From a checkpoint of a small multi-label image tagger.
Model: 6.59M parameters, 48-pixel images, arch vit, norm layernorm, width 256.
Training: muon at rate 0.025, 16100 steps, batches of 192.
Data: 97500 training examples, 31.7 epochs.
Rows from block 5 of a small multi-label image tagger, named by matrix and row number. Rows with one number belong to one neuron. Each number is 500 + 50 x the weight over its row's rms, rounded and kept within 0 to 999. All counts start at 0. Numbers have three digits each.
Before each neuron's rows are labels from the 100 images, of 14976, where the neuron reaches its highest value: "top examples" is what is common among them. Only what is clearly more common there than usual is listed. The data: rendered solids tumbling over patterned floors. In brackets: how many of the 100, against the usual share in percent.
# fc1: MLP up (model.blocks.5.mlp.fc1.weight, 768x256), inputs 0-127
# fc2: MLP down (model.blocks.5.mlp.fc2.weight, 256x768, transposed), outputs 0-127

top examples: orange object (47 vs 18.6); its colour: orange (28 vs 8.1)
fc1.272:508538491489676501541405484493454513446592452503509486525495500533479510496537444506529460521548580441588461501519516494503491547421413500404479544538513499489500581488501537502422548459478573522516470520442431492475478499454475438434484512445539513431498450499357483403495505474501496587494495460435421535511502501494511520616522531517502508520467496547486538421527387410500489473466
fc2.272:501520500386503496473525476517466446400562457490465531497536405412557436497505517563505504500524521487521460489489481500500472507500503525441589500592468503525500501551557482450568495415525531395498495508506502523536520460482492486501561522481513431602501536642566515485490479500509503444507530491473498397451496501510526433513514516540647500516502531549498485498503525505584594536287

top examples: orange object (72 vs 18.6); teal object (43 vs 19.2)
fc1.699:486421460435504467439505544474531500501480486493483494500496536478476459511509499442572479534500599465501494516495597547586514516459399473496530531429471611616561520504325619583498510515492468460481477495514392439475514533440507500449500478563455493499479477460590518476472516510470497408504572500412505527512490516492529571472562576522511502581501467463503499512529480471483499559645
fc2.699:500500500518487503443496481523567468530498516574487493525471501500486498496505502481497533349634500476591369489542450448388494438505504443498577482483509390489487497397522495488500485510497515501502406529481558562502514570472520500512515492530545520481468451497469508599559503500550476512471452505515466501498471489450495565490540497499484484497493516516500513527503516534498499426421

top examples: orange object (55 vs 18.6); red object (55 vs 18.7); star block (26 vs 10); its colour: red (25 vs 8.3)
fc1.484:496520589512499512499512495505493440489500528533562580500485492464494487488557483458467463538417479599477513479497517514514370601542570520489504523525524550494494511506214507563456503575510540605401401499547505488516491425337551488507431497491498482494537554579466463500484484564290421476491466505499505513471519519537498503500513576597526470502563582603510525520557509547472520595554
fc2.484:429522497492497525507517503542488512494537461478449475438651498503500507506390529498502503518421465529497500503497492545499667499500516516501498488449500440537747501500563500457474501492528607403550500485500615473474505489780502506480460563529504502436485500547591493479517500527521497488498520503538500502550499501387491477500510415499498579520507493232511500478467550412500491504445

top examples: disc (50 vs 9.8); largest object: disc (29 vs 4)
fc1.77:491406495442409506602418500542499551568489493410528496558510464507523469399504333515515515490509498433637560461557463477539525508369513382543515394437495495501512464510463541512512377415544592550435495521513583582505442461492562519491443510553579496526506509557492544477535555546499614513509622587632504462531449416495524425530493484542611467462487617497506586489449492510454537618504
fc2.77:607484518407612497487499515507506496516379455494436480501501420484520500466497497497466500506504338492453490507544519461496497512387461501500566405497511468494544557498497494467445486496500585583503513440503486496511503464458505503539395502511534506493446497503560489536497501523491509337427479651500474494624486463500593500501549485471471600504493523480517420548446575490492523511495

top examples: disc (53 vs 9.8); striped object (36 vs 16); largest object: disc (33 vs 4)
fc1.574:517554504664467513386521439503509502491494437404714487575462386505478497498503513496463490560550524498518521511496401500504545487501518545497544511460416521502491518524503484447485446516485466415559457498527517499471544493503500509475507511503497512418586518610630507418501388500483484474503446471469479487563465368501496511509500584483507473495538397369477538605525487474558406506514
fc2.574:529497489493496499498491592495498494506509502542411506554492516459499582509617507495492561500503502513209487460501527472447523558525511519530386530501515466507505499508521506488498585512500412415428507512497517590644598510517445502499472490491488506600476473492273523527506497470484486526504495472624525565499619523410526509431484599501483426542548506586489498507526492552493547593492

top examples: orange object (76 vs 18.6); its colour: orange (42 vs 8.1); egg (26 vs 9.5); bumpy ball (26 vs 9.6)
fc1.588:501480483442542508417403505523523463494546523502504455596495495461500516474504557490359495497517508557490488454496499505543497465553494435466518483452499590503531489461423547496462514501570529424497491489499498596483572478493392473459514499415494322491418424502480561573479485541435450509500493594539484458512495509537745544483481406438504540454506458491582489524532615487499508512501
fc2.588:550533521528418512405496472498637515493494519499394496502578389514454529504622477571568506525560500477498603487501581557496482501501504505500521631551517474490415517479586521609485459524550500494501489527501717509579491421543420434478467517523477504524506488502543515499430522500434515506495484489500478496398523476377417451408499526452510480537531493508481491482518499542507519500464

top examples: green object (65 vs 18.4); its colour: green (34 vs 8.1); cube (28 vs 9.8)
fc1.708:493460439504424434426500579454441555500512488500504437535552692497572443499493502483484506452405540447562422464428511532534502507447532599503534436560504563498587616481531503487504494501413550540509468542388460493438478578507406512489481495506497508497450531535577506527539474500461542509506604549531502506492415491494535522530499551491504473535504550546556502523499521565440498567528
fc2.708:572485543518623500449492443505499505515555508501576527521415482507499506494465504498511544492505505463430485524500567553616412469293515494507499521526539525456499550499499508502500483501499448386541498583484560537495536482500588507507498508468514411502504470439425490465491503473465512410465482492537507512485497541490483398495539612580502646496533497530517514518499497464497559527457

top examples: torus (50 vs 9.9); largest object: torus (31 vs 4.5)
fc1.594:541500506487490558520524514518486507473499486519497517511459369430531542557467496512572403396498499478600479519494435457502489472590505516509568615392478500478479480587452414483410470500484500479452443617556495517468477515574533359492496604535467492534537523429459503500511458551485483494468529517512442581498560239420458480479485523472439526521430516512567458477498484420488482522557
fc2.594:560498543426511538465444501412578637534467538532501501452533463572496501503487458542577529530491499503504498490502479459492517437464510493436435500483530375684423486501512510483468492434546503505507498321560554499491524430525558581534468528567504573500536473563477511479524487494508559517489476430533520455477468546478498498341500517501501499383493506481478568498517491533534497488500

top examples: green object (100 vs 18.4); its colour: green (49 vs 8.1)
fc1.460:510518554471513519419529469490364501638537637499465503465500540429500443499506502428504486500437490566489475510506453621448495477502485562497510479536590489506504487510482504509499518491500491542498487550511706508471502533584522514584494616541502505476465455491462430496432563523477500516501486599499529477478467532523502502537501498599462494483486487504460463475464535454455477516493
fc2.460:499527500492511507505503523500501499497502468504602517519524499501490478499499500527497502501505502483499627497483495497481524573498497500499575503499448514510499525452611506517506495497505499317495504420500472551360500520667502505489503478466492455500572499501448495519462505513453499411410475517495499520488505500401482496502500483503501443611517524500483549481501473580468524362508

top examples: disc (64 vs 9.8); largest object: disc (52 vs 4)
fc1.191:519505389569458409562473395574546444470501513500500499480541433518438422615490465528426494504465503529580533393421495534486434514500535552489454529612556522471521436582496538497530588469513493554503530521466461498444478517488477464480452509574518457519417583413500503524499474594491634485526570504566461511467456479478569498519389504536512505491418449495460477606445485455447507503479
fc2.191:487499506512481550498553467429538449435538470475550441373505518434536524463509487490509463483509511456518499529508592523466507439501517424532571502467512514443521347514498490482481541422501458492495588506501498494421497486486493505474499408506500500522376606564512413532499504490464562493460498497508451550494498578666500450501462499482493566510516501487664521500471511510479381579486

top examples: disc (98 vs 9.8); largest object: disc (35 vs 4)
fc1.706:521515510454507496497580497509505517495586419453528507471588362466488433505459491460471486541480522447630447391484518667542477555459500512474513500490505613488508446500494528609543592413596566500466501533473488548526458501393492464441476519507464500443497509547512406426500561456490504521505515503523435463499505488488452512402486578503467485527533541450417554499498573512546388502493
fc2.706:487486526501539495485523485473492498479602504547543474493594395430494505489506482492399523494459493494617507505498502546501534546507492451519498497479503496435489297574530520513484497448489535484479504527491488574584410436453485510386507519498506569499420562582527487467494420568499554598500426515478392443498498496520343572506494617503498506465464555503436457523518517487506461518553

top examples: torus (53 vs 9.9); largest object: torus (32 vs 4.5)
fc1.655:495575483447494500500496505442486495496512466494491494520616532488435454594588524489509481474521526522425470478509542377525564732537490504504424524491508542528463461495547533500385579501428552528587500497523505429514430499481504516515504498354341397408490464547564536445463442586500504560625515590597516574494565458595489542531517514527510498499437592452485523469547485572461505503479
fc2.655:542498527444503410502542505498500497390470423491735488484433491495508436499462526355421485428491507495518503576524513636400499469502529519496384547499491524514539764504406546475519500496468497483570500500491492491475494457476533549380525500517469540477459517633506523525513455424500488500541502479497481630584493504489481439509464485503513484499504427471460535440541485479500493529499

top examples: torus (48 vs 9.9); teal object (40 vs 19.2); largest object: torus (31 vs 4.5); egg (25 vs 9.5)
fc1.645:510518421477488438585422576463525515468467432477513490498527506458491428564473513436510452389439431475501511491490481462563446503476386499526647492460513514442467491519503545491374505549532593500542498482608546501525549424447533591427516578542460491530530501558554495524487493501486500500498480614550467590510480499483581534503474484439529495526475555407471503417615442456424484541454
fc2.645:488537500501434402503494505494486591546502507503534508418505513519466613509518527513484738421475463504396612464500546494518510505614437639457497459501489525500473625569473349497485505501503500531500512551501455478538501500451379424463498488494500401499507476491497493379508497470419487486499590538510495490473499553434499503519500481499485546518577486479503540505502560500468584525500

top examples: green object (41 vs 18.4)
fc1.343:503485520531489433528467518386585464602446424528473496552427502445518525509516483494501585509499583562532441460423491488491540527468474444515440481472393531484578516496527530535450517491497545490516517567482554438506495431518467585543507492515523448515532515530424507509479489511553557505570397523456564364495503528465494470430432492499557476434637500505543499561499384641463500437516
fc2.343:497347572429506489485464560556499503321586506526500500473496497523506483521518480505512488449462509527495427495475472500496550487459363453501502513465495485491490521430550499498523500490528606511507509464593513500521547492502575507506500561477500475652401473478516515541470513364516596495414437519567541445503503441489515507558489496466498505632486468474521495519500486578487514501557

top examples: torus (35 vs 9.9); cylinder (28 vs 10); largest object: torus (28 vs 4.5)
fc1.757:394467541664449439549507592528525536581492631481604524501498504494500437614451598483541446617508430460578519524503504514515523500510543373518501496517512531512484666512466500490442568477489487513478500460579460533372512522499465569499497550498366502343588497469497611540513501471500483388508517516470483480530488396462522441514420534483516524475501510540521420450512491558491511573595
fc2.757:580511480494485528500557500346482459502510499549516501494496514496448500489516523494467560497435644543316519501498471494482504543502529535543505489529538512507544534510470536507562539458494524429505484507512492500530416624456593492561500500516525354503443590549546520483473468501471443507338515560497427487425540616513500602500465492517461488521527440502501576500428489485479426499435

top examples: green object (81 vs 18.4); its colour: green (41 vs 8.1); cube (26 vs 9.8)
fc1.154:496472490510508422500599536478484406497500503538497553505496473691486475527531497500495550499505394535500482540484454524305447490503501505501500513476499508631501509420493499499543461620466509551536485499503587502499436502573501550473498523472498532424470502436491499507494442509483356504502505501513500499574501520556496503515502495437444390500609486500513476587557504447341522500500
fc2.154:498463502345500500507442493497536486403482493503505466499546494362503497439479539500499314499498544516500477495500500536608498506500506508499505500475498480499496478494496565507505569435569523514404500476501501573449500504523500507500332500502498504502506522501501498495499519500343482494497450499527533492541537537500490590511493556484495503500501760582511504525498627342492540496570

top examples: disc (76 vs 9.8); green object (41 vs 18.4); largest object: disc (41 vs 4)
fc1.401:481531542521485483561492513447465446454504505499523444397516408486506366511427476450559546508564504538630498484493538512528453503487506598505485481536365460491544574569510527501543484448484605497501497556497543492549507522498429550347502501520547590487466532486430373452408533494507577590501515523504486449427537505482405486509500613477611425515608501562377514505469571489510497550440
fc2.401:501538500498475496413500499379530556515500180495484522534510485478453473521514516471478531546484502520568508423468465500532501512500497521506493498479578456565534334500494504500475536508510545501500405494511487604500559575500552522502503491490516472492507441482536526492491421461475502490503467507461504568531505457531438517504471540512497501636461509521496495505568432401502499489565

top examples: green object (38 vs 18.4); octahedron (32 vs 9.7)
fc1.146:575532435490431471504421500500499404468500404333502527465523516542560470493508465558344485420484545499512509551463473543567454476590462477475482443418482477501521487473572436470493590519394453470482522521502576473493479434407577500536457500471456560592486500554551573467512490431496492574502511444443584757499514506495503520493538415500577494542532492446610515497513495569433545501458
fc2.146:500449561483497253524465516578515496501523520491407502486509536498452497539493496575507506520467500540493499492475512495479502489371287513604494553498497498473496498537491559440490499495497521530507497418499580500645525508509482502500380500497414492488508504492504479514497464500550500500525522508481418511484476341485499514502495545502575467171504571503505508514668339500505482485485

top examples: torus (65 vs 9.9); largest object: torus (44 vs 4.5)
fc1.389:501553504497490508520588500440382542640645563521519502538534508448464543538529460488467474520503501556476485507521497488499497543457506525533422509564440500520456436493486500500504523499462536504484531417485513454516463561462531502430485509384446514502506486474499419455510511430499557502520494491498476514533507508523538436500499442500562607511510509458479498505440481520548443491495
fc2.389:246415537454482501478546493496498583492527464504569496526493429530476526496510495519692537494475539435372518510484474504576516508500430457544485501546515420494517494490497498534511451479540496474521497478524520517533494478501522551529459501463542501541407497480293494544448475502497472578438482500544503552503605542533493500490506522512496429501504502513480452471474493501569474503489

top examples: green object (96 vs 18.4); its colour: green (37 vs 8.1)
fc1.593:504493512481470438465475494503500504504506508499475512531476634500484510448740500482557522500507439513531458543490511509455488489579505547457491644511499587474511561503562594537498427508508517528520463559541776509552581582317428522517473524458500478505472499495463461495510505495378500463505523465516477523477442517499507600504504508499525491467516563570518464515507532553473469639500
fc2.593:457496591510523470512497487570424487518509490534459503527500677469490421545318506495501543545503506489497620588559500548518533494373502502420519491503399513512434501499633458494500521474477590481500614463465591611475479501662483467514503500478499454500563501487456492536489499504501499464539494588481506459550499500607491329502605503500501513546491501499489494505545499497484434427499

top examples: orange object (50 vs 18.6)
fc1.268:472505356464439488558491490457603567556453498467604498515493402521473506565525500564433506679447510548557501471422515490549432500469512488484484477448422510501544613455505516497461583537502382548500494444495500528508511477498454480535504460505528467627522544511572462483513439492498474514493489483502515525509543378491569453473513523556483358530521519426508492524473505464535470471491
fc2.268:458399525514429501496484533519371441528505497513485495476515517527476479562503500501514567496439478513477478502481483484426467579503505609503469515515484486497571500600491506505515500519500556494509499490533474507601546478547464500426470413479497499511491526513430520498527504524552728489499515498637496499502255655501498501485492508478482498488379415503501566502500502449450478412627

top examples: disc (62 vs 9.8); octahedron (48 vs 9.7); largest object: disc (39 vs 4)
fc1.80:531515519444459497454456475504522533467520498492579432505543430467474497554576511506560454504509499503665406500551461513540561490521425496437491518371498514508436347564497504453499548475521558487434485461571495501545499561526501535495459502467566501383408581559530569481451474556531515544517505529527532517535545437496426463500493619500502438439483509510414478560525464549482577563488
fc2.80:323533486468585527411468384486409548612507498473561456496499465493500500481502493656481551547474515535501557492601528489507451528534696504552522487436451649488580476517534501497450520494517624490501506499500510475545431613496506439504520517455506500486385505494488500489547493554481501498513490497430499457500503673502511441463592655505510515498496511530498595497489489506508539470522